{
  "model": "segmentation model",
  "dataset": "simulated stained blood smears",
  "train_examples": 195000,
  "image_size": 64,
  "crop_scale_min": 1,
  "horizontal_flip": false,
  "color_jitter": 0.2,
  "num_classes": 5,
  "arch": "unet",
  "norm": "batchnorm",
  "hidden_act": "relu",
  "pixel_unshuffle": 2,
  "widths": [64, 128, 192, 256],
  "blocks_per_level": 3,
  "block": "basic",
  "dropout": 0.1,
  "attention": false,
  "upsampling": "transposed_conv",
  "init": "torch_default",
  "residual_init": "zero_last",
  "optimizer": "adamw",
  "learning_rate": 0.0016,
  "beta1": 0.9,
  "beta2": 0.98,
  "eps": 1e-08,
  "max_steps": 11300,
  "batch_size": 128,
  "epochs": 7.4,
  "lr_schedule": "wsd_sqrt",
  "decay_fraction": 0.2,
  "final_lr_fraction": 0.1,
  "warmup_steps": 2260,
  "weight_decay": 0.3
}
Rows from block 10, named by matrix and row number. Rows with one number belong to one channel. Each number is 128 + 24 x the weight over its row's rms, rounded and kept within 0 to 255. All counts start at 0. Numbers have three digits each. After the name is the row's rms in percent of the matrix's.
# convs0: first 3x3 conv (model.mid.1.convs.0.weight, 256x256x3x3), inputs 230-239, a 3x3 kernel for each
# convs1: second 3x3 conv (model.mid.1.convs.1.weight, 256x256x3x3, transposed), outputs 230-239, a 3x3 kernel for each
convs0.37 106:163148155132122139168129174099119148121153189151182235140136146127110129137132160143134138153142117113110091101106138112142137147155166135128129145138123123132104104144099118162129079104036094113141123145173155179214143160177111119158148159249134135118146141131130131131
convs0.38 107:113128120130140133110112118123134133135145145123130128119115094127133127123144146132108120168127125228183169152167178128157154122131151158119115163116113205154143136162136118115128177155209122128123135144144122128126075091134105121105085100088130112109139115124151138146
convs0.39 101:145142155134113115140131145214218231141128155124101126146134131133115099150161145111122111129143135131138131104137140110127130081080113112117124128138138121132133120149107099139087081100072225219232149132157136106127175179215124107150147119144127136125123132113143155139
convs0.40 099:145138133134120128166131151101070082139118116187165151141170160118132134137129134125145118123138129094126108090097084112127107143163140123160122125149133116138134082093069139152099093108083109071085149116118212169148152142134152125133196156157127141124128143122122130130
convs0.41 111:160151155136139148162133170104107131132150177163195221133130140128123126138131154140147129145136107121117106106097121115118125151134150135152136140125120120132102105114093117141109065094007101107126133151163162195200132134167124108173161152224148147123155145120131127119
convs0.42 102:148138159133112132160123157153111097169129110220161136154150144127134122145128134108131129126140133112131116094095076120115091134132125121143144121143154113138140075106070136134070077086058172121105183130113242174143174154158171125129200149153125136126127142131126124123
convs0.43 096:141140139151135115134141131181200179122133117110086095140133138144117110136163134077083097126147137139194168122145127105131127090098108080076099117145134125154145113151112090132107104115101193195175134137126110089099203207195163152129127130130111112109120125118142179141
convs0.44 103:130105105136109122146113105134134103142135104128120101137132136124138135129127133118119192112148201107164223165135151154124134151127124108111144097116156110122179136115169141121169167127178124137098137143107121120109132117057129126090100110070111128143096131162112144166
convs0.45 108:157114162140093146133111137224171141175124099170120101160136151142113137139117139096118130122144139111139138096100079114131088101103087106106123107139144116138130102112092106132090118097071253176154189125113186123111225171172160132121162139114118111122117112126129138118
convs0.46 098:136155117141141133136158148166162181123119149148136156128149132133134129127140133130127116130130123133124123114121140112121155113108139121123132140144144120141135149168109151157092113120078173169174130118141154137149169152190132119179164153190113120117113128124117128128
convs0.47 094:146131142151122106149134124138103096161127103203158130144147139144142138142127128104123129103151125099132123106097082102107078112140134105144129108151138115137136092100053119113079100099096156107104185130113235162139138129152182107106183143114123122110130128124115121118
convs0.48 110:154126139135105140169114142137098088173136121208163147163149136125126143152126147119133143118141132095124103124107089115129097130170131111144133105128132100127120101121082168170125077098100138096091186129124227161153174158137152127127187160147123145136133141143128114129
convs0.49 108:137136137116120127145134118112108110137130123137152137134138132115118130128120121184218206137145134111111107127128124124146125134186150157205183129139130118109109154148191198183173142133153107108114141128124139142128121105069090086079149155143146163175137126143119101114
convs0.50 105:146123162145100154140112145221156124202132102214147124147136136128125143142126137093121114117133137092119120099091075116114086118118105110125134126134152106129141096099076101099075088101082241166138223134112240154131196150166161120139181121128117125123122120125124128124
convs0.51 107:143151160134135153145131164097132176101146208118160216142126147135109144117121159148119113146118119131092101104115138110124152125111145140139139149119124135112108111156101096163107106115041088127170094145191110158198130131194142123203138135231153142127158136121140128130
convs0.52 105:129127141122096154138126164185138111166106084184127102147135135141128136141130123101122118121146144109134135081110088097132089104136110090121118111149138109135138094109103127116086106109075217144125196109097215133113160174135137137126173144150121120109123115122125122134
convs0.53 102:151166158125116119169145154115094111150143147197199194140149134119126127140144151120144141123148127084108108107090098119141143146169144125153145130146144108128133095123103139141099065096063116098111153141146206204189160161160132108136192167175143145132154149140119117117
convs0.54 099:147139154132126128131138130186208200134128129110089101156148137135123120143172140115112113128143150147163145100131120106133139083081093105104114107137128127140125107151121076136106107129107205206199143125133121090107192207221129128151120124109127123116108119110139166133
convs0.55 107:143148146136140124174144149113089102155143145199187176148165153110119115154130147127148142119137129092122115118107102124135131141174144119156130121137129106114129117109097162143129066085103113090100159139145215185172144150126138135117190167156125150125136142121125112130
convs0.56 097:156138150134145117130138140181219230121125155105081110148139127131120093140156149098112098132145116132135117107147129114124129076077098096113120127144140124136117108154123090132101073075055192214230128133157112089112186199218137135160129117133121122122120128114137151139
convs0.57 096:131120109141120115136120109137144128141145128137137112127141147124142132131143148122131181114141201116164199143140121136133118127134107115116148099105145108125171139114137125100138160142178136148134141146138134132121093120040093117067095114039108129158099131156110141166
convs0.58 106:121130129129134127139121113112119113134141122128157134128128134117135139124123118209201211158123142115102112144139130131131128151140127189188180150119123132111122167154180170142158164125146106122116128143126118149130072081056094091076151141120149161165123133130114104112
convs0.59 091:148128140148137125160144133110085092142117124175155154144145130134148140139132131120156132124143139100132119120110117128144121141165140118147140127151142122143133071078077112118099092096088119090095155119126190155157150118139159126129175168159121121124120132124116125120
convs0.60 097:125113126123122138132127144194146124184122095191130101148127143127126145124122141102120111118141126110128120093119083102122088088137103098130120115141139116147129095115115121135106086107081227150137216123108225134115148164139135130119148136118126122117124124137117126134
convs0.61 106:141129124141108119133119124134118112168140105121105088134134135116128133121129128112165195093143214119148208119113153157117144113123125105127163097117154112131160156104184157102182138130178135118114161143115115106101132141082125134099106123076105128164097129161103134153
convs0.62 091:143144114122143109136163128129130156090092138097093137142143130130124133124125123114119114152130116161148114080114142086132151106136145116123117152153132138152118107135129107130132075102081146132153107094129108094132164162170111136158141153176114112108117117117114123121
convs0.63 101:120116111113130134116124101124139113126146128122114113128116103138148128126153147112098111148140141230213179135165154118148145135113132125091108140110125180152151137166129119127111163147196126136111131141131120119120102108145116137102110086080123094104131119123138137143
convs0.64 104:153141160156123140136113137161186228101128174091103144137130139136121118148133139123113099129132124140136119103120134107127140098087122127115126117124130122118124114150093095173092090136074161186226100125157093110134179167245140107199134099179122135120121141116140154141
convs0.65 096:124128121135136138129126117131146129134156132121153132137145148140148136136140148151123152157102135164124160144141125119125109129127116173142146150115119173138145132099119123074095141123143130149135134162141118150141080105096119118089084102077146130142120117137123139153
convs0.66 091:135146125145145126145142150102121157090102151108109157126147142137147136128135131133139112142147135126136128116119165101132179121132184122117124144137135116137137122137122115131123083107085105120144093100132110110137156134188158147172177142198107109113120118117111125131
convs0.67 107:145148139150136152145132158100123166104137200137169231140135142144120121126114142140131111138134113112091093114099157114126169126140176137130129148128139107115113126180100138167115088138043098124155102131182134164210151140175135104169128142239144135125149150135123125123
convs0.68 110:168167165128121124173128158110093113153139161179192223148153146120120103160146163143147141132127110108105097105084112108124122138141149141153126139133118120137122105118103149136132090098057106093108154140156186190212159158162124106138166157200133154124142142113131128137
convs0.69 089:151124139145126126166133131165135159141107136178137163134148133140143145129139133114123105130146128113141129124089114137106118159114128118122118132142139124143136135154082152129069130116066179140162152108140184141160164124169138102158176113150111121115107130126111134129
convs1.37 111:142129105136128100113096066095113137112118147143156185152137112131122098102083043166152132149136118117105087100117143117138165159183227151137134139149138123127134104126154130136165164179220097113128116118137143151169149131109129120095091073041160147125146142122123117095
convs1.38 102:150121118157136132181167165111143148101125130089104110158120118167141134195172163135113116133121129140135144092138137081111115046068076133121113140126115138126114086130140082113116053079084112142150102127135090107117173131123187155144224197181133114116141129122138135127
convs1.39 096:089093085114117103133137120178169170134123138108103122071076069110118101130136124101105105137148131146155142202193193150137156123115134098110131124131143150145142205195199155141163126121139171160154131119129111107119053068073098112100126132117101103103130135127149151140
convs1.40 100:132141134118130120086100100121099103138123130177161154125148143100116113061078088138162154118132130084095113130104110162143145214193172134143145122134139100113128134109113159141151206186172122100103142129129175159146121141135091110108039063088134150151122131137097106113
convs1.41 116:128133108128123093108104061109106134117126153145154191130140114122115088096087038155150135144129114119104082122117142128145175160179232145152135134142138120132130126121150133147177168174226110105127121126143146149176127135110121113084088085037147152130137138120118116091
convs1.42 099:116115129105120137089104114142124106150125111176153138101118139086111132059084101124150161111137147083109124158136112177146122218181158122131136117135143103117136163145120172148130207180159141122107151128115176155136093109128077106126037071100119138154109133150099114124
convs1.43 085:094092111123126127135149151176180148132129125107086101073067100115127124137163149096089113126137137146174152199201162142126132110077103099105128121118133145145143200203166145138138118089107174176144131125122109089106060064100116128125141164148100096119130132134146156150
convs1.44 094:109132167110135166147158187152127093159127100125113087111139185106141180143157203102121141096131146112141155150120072152111071108087040109112122109107110128114111146115066155115074112095046153133105159132110130121100115139178117142174162169203114130145112126143128130145
convs1.45 113:077100121092115136106121140190155130163127108144121107055091118078113137094113141089116130111142149111137150216176144182146119171140113093116134115131136131136140220176143183146123164142121183149125156125111142125113040079112072102129085105134087110129102133150119135149
convs1.46 090:112101080124117083126118092155155180128131164122129161098091058121110076123109078114110088140131106132128104171174208136149183133149185114123128127139132139139129174176208140148187137145182151147165127128151123128153085087062115109078117106074114114096131128105134129108
convs1.47 096:117120122112125124084096116146130121152128128180161140102116128091114118057077106117135143103132134078101121161141128177144137223191151126126131120126132105110127161144133173145144211186154144130121153132128178162137097109120080106116037062106116132142111131135094104121
convs1.48 120:122136141109125132087098114131102099148127117181159141115143151092116129058082105127162157107134141078101124141109104171138125219186152129138141120122131099109126147111106167143130207182155133104101151132121181160137108136144083108124037065104132146154116134143098110122
convs1.49 103:162158174131129148107094112097094088131132112164175149172177188136135160096077116144153148115114125089086113079074067127130105167185142135127128119111119113107110075075060115122098166181146100098097132135118164175150180174183140129150102085114145147147123127142106094118
convs1.50 118:091113121093113136095112127172136123164128108160139123070104123075109137071095121105136141107145158100123143196154137189143116196164133104125136113127138119128134201159140189146122189166140168132120161127110160142125054095114064104132056085116099126141102131146109125136
convs1.51 115:128110093135112085120101072107133160101133167126147179135112086137111073110091054156130111158127103138114094120147173110152192139175216144139128147144131138142132122155183118156190148170213107127149105129153127142165128106090136103072112085048151136111156141107134126103
convs1.52 112:089106142099118146098118134181146107163135105160133120065098143081111145078103126092126145102132155095123132208162113185146109191156130104116139112118136117129137207166116183151113184153138175144109161136107158135124052086135071101141063094120096118150103126148109123139
convs1.53 103:128139129123130119095090088115092109128117123161164165127154134108123117073072068150171154132142137100102101126094118146132141195194198140147145127138146110118134132106123150135144195192195116092106134122122163159156120144131102118112054063068142161144133143137111107108
convs1.54 094:098088100116115111133145137168173156134130129103077105082071082115117111140166145102099107134142136155177156192198183147138142106077107102110135122121140146155145190199180151148149115086115163164146130126121106081107065064085105111112137159142106101113131131132148167148
convs1.55 121:132141139117124123089091099116098100135124130174170158132149149105114115066071082143164161123133133090094110121101106153144142208198179140143143127137135104110128127108107155145149202192175116101101139127130172167150128143140098107113047060085144154151128136134102102108
convs1.56 094:095096090114121090133145118164167163124127152102086119083075072119117087139154125110104101146141118158166144188193193137141172111093132109122138128136137151159147190194194143148181117099136156158151121122141104090115065072076108114086138152122107100109135136120151163139
convs1.57 099:123139170117135163143161185136116087148124096125111086133152191119139180143163203119132143104131146122138155123104066140113071103084039114118127117115121120117115121101059143112073111089047136123099147129107130118099138151186128145177162174206121134151121124148127134150
convs1.58 101:168165179143131141118111115095098083123128121146163151184180196151140152115095114144143147125119119104092113067072056107121111143166143137123119122120111128114108060065048100112102140163149097104096122130129147167154197185194159142146125104116142139147126125132118109118
convs1.59 099:132140133110125125086099106129108107149132125183165149121142141091113120060079094131152150108125132079096113137111111174148137219192167132139141119125139099111130140114113170152137213190165129110108152136125179163144117137140082101117039066093129145143115130135095106116
convs1.60 087:084106121101115135104108127181142122161134106152130121063096122079100140088097119098131141099135158101136140207164136192157109181156132104119138124127138122125133210165138188158119177152136174139118158135107152132126051087115069093132069088117095117134107122145117123134
convs1.61 104:116146178095131172128142173150113084173134087139127101119161198087136189119145185107132146093124152104131141147099059171120062136107065110116120103103123125111110138097052173125061136114071150121099171139098144132113120154187094133185132148181115136152099122149122130144
convs1.62 061:109099092131123094133118078164150166126124158121128163088091073130114081123109071105118098138137104122126104185170191133143182142150194110124142123140137142133133188174192142142183141143187159140148127121145124129149073085083114114079110100065110112103132130110132128106
convs1.63 101:139106116157139141173168171126165153106126127090097101138096110162138138186176175122097109126118129138136144112162144084110110055063064127112115139123113137127115111161149087112113062073074128166156106125133094104110152105120186161147211199187125104113137120126143138138
convs1.64 101:117106069120111074141127097132146188118129170097112141115097044123115070141131103133116088155132108159147128149167219129147189105125157125134130129142132157151129150169225135150199110133160129137170115122153098112134102095055117108074149128094130121091139140103153150125
convs1.65 098:154145157150128150158157169101112101109128108103109100173158170162138165168159180140132138130126140134135144080099085091116085076085066134130125135121117137129120073092076089114087083094074104116111111130118104115110183161171177146166193178185142137142139127141139139145
convs1.66 081:129108085142119081122116077126143170108122168129131175130102069141121068113107059138119096149135095121120086131158196111136196147155210124134131137144133135143128137161193120138192151147200124136157111116156131128162119103072136120068104104055137122102144137107130127099
convs1.67 106:141116099149123083133106065100130148105128169126147186148121099139120072122094048157131119151132100127110085112142161113139195136173225149142135142144132131137126112150167123144193140165217103124136113123155131141169138115099136121071117091043155141119149139106131120095
convs1.68 125:137143125126126105098091081104094113124120143156166172142153138116119102080068061156165147136138121106099097111095119137137161187198206146146143133140137119124132114101126143138165186194201105095110126122138156160160138151129112117095066063062151155147134138129114106104
convs1.69 089:096106102108119114105113109177150149157135136161145140070098096085115110077100104099117119108129124095116121200168163179146149192159156101121127114125134114120129204170166180151151189166154171145141157136132161145137058089096076104108064091098099118118107129128105121123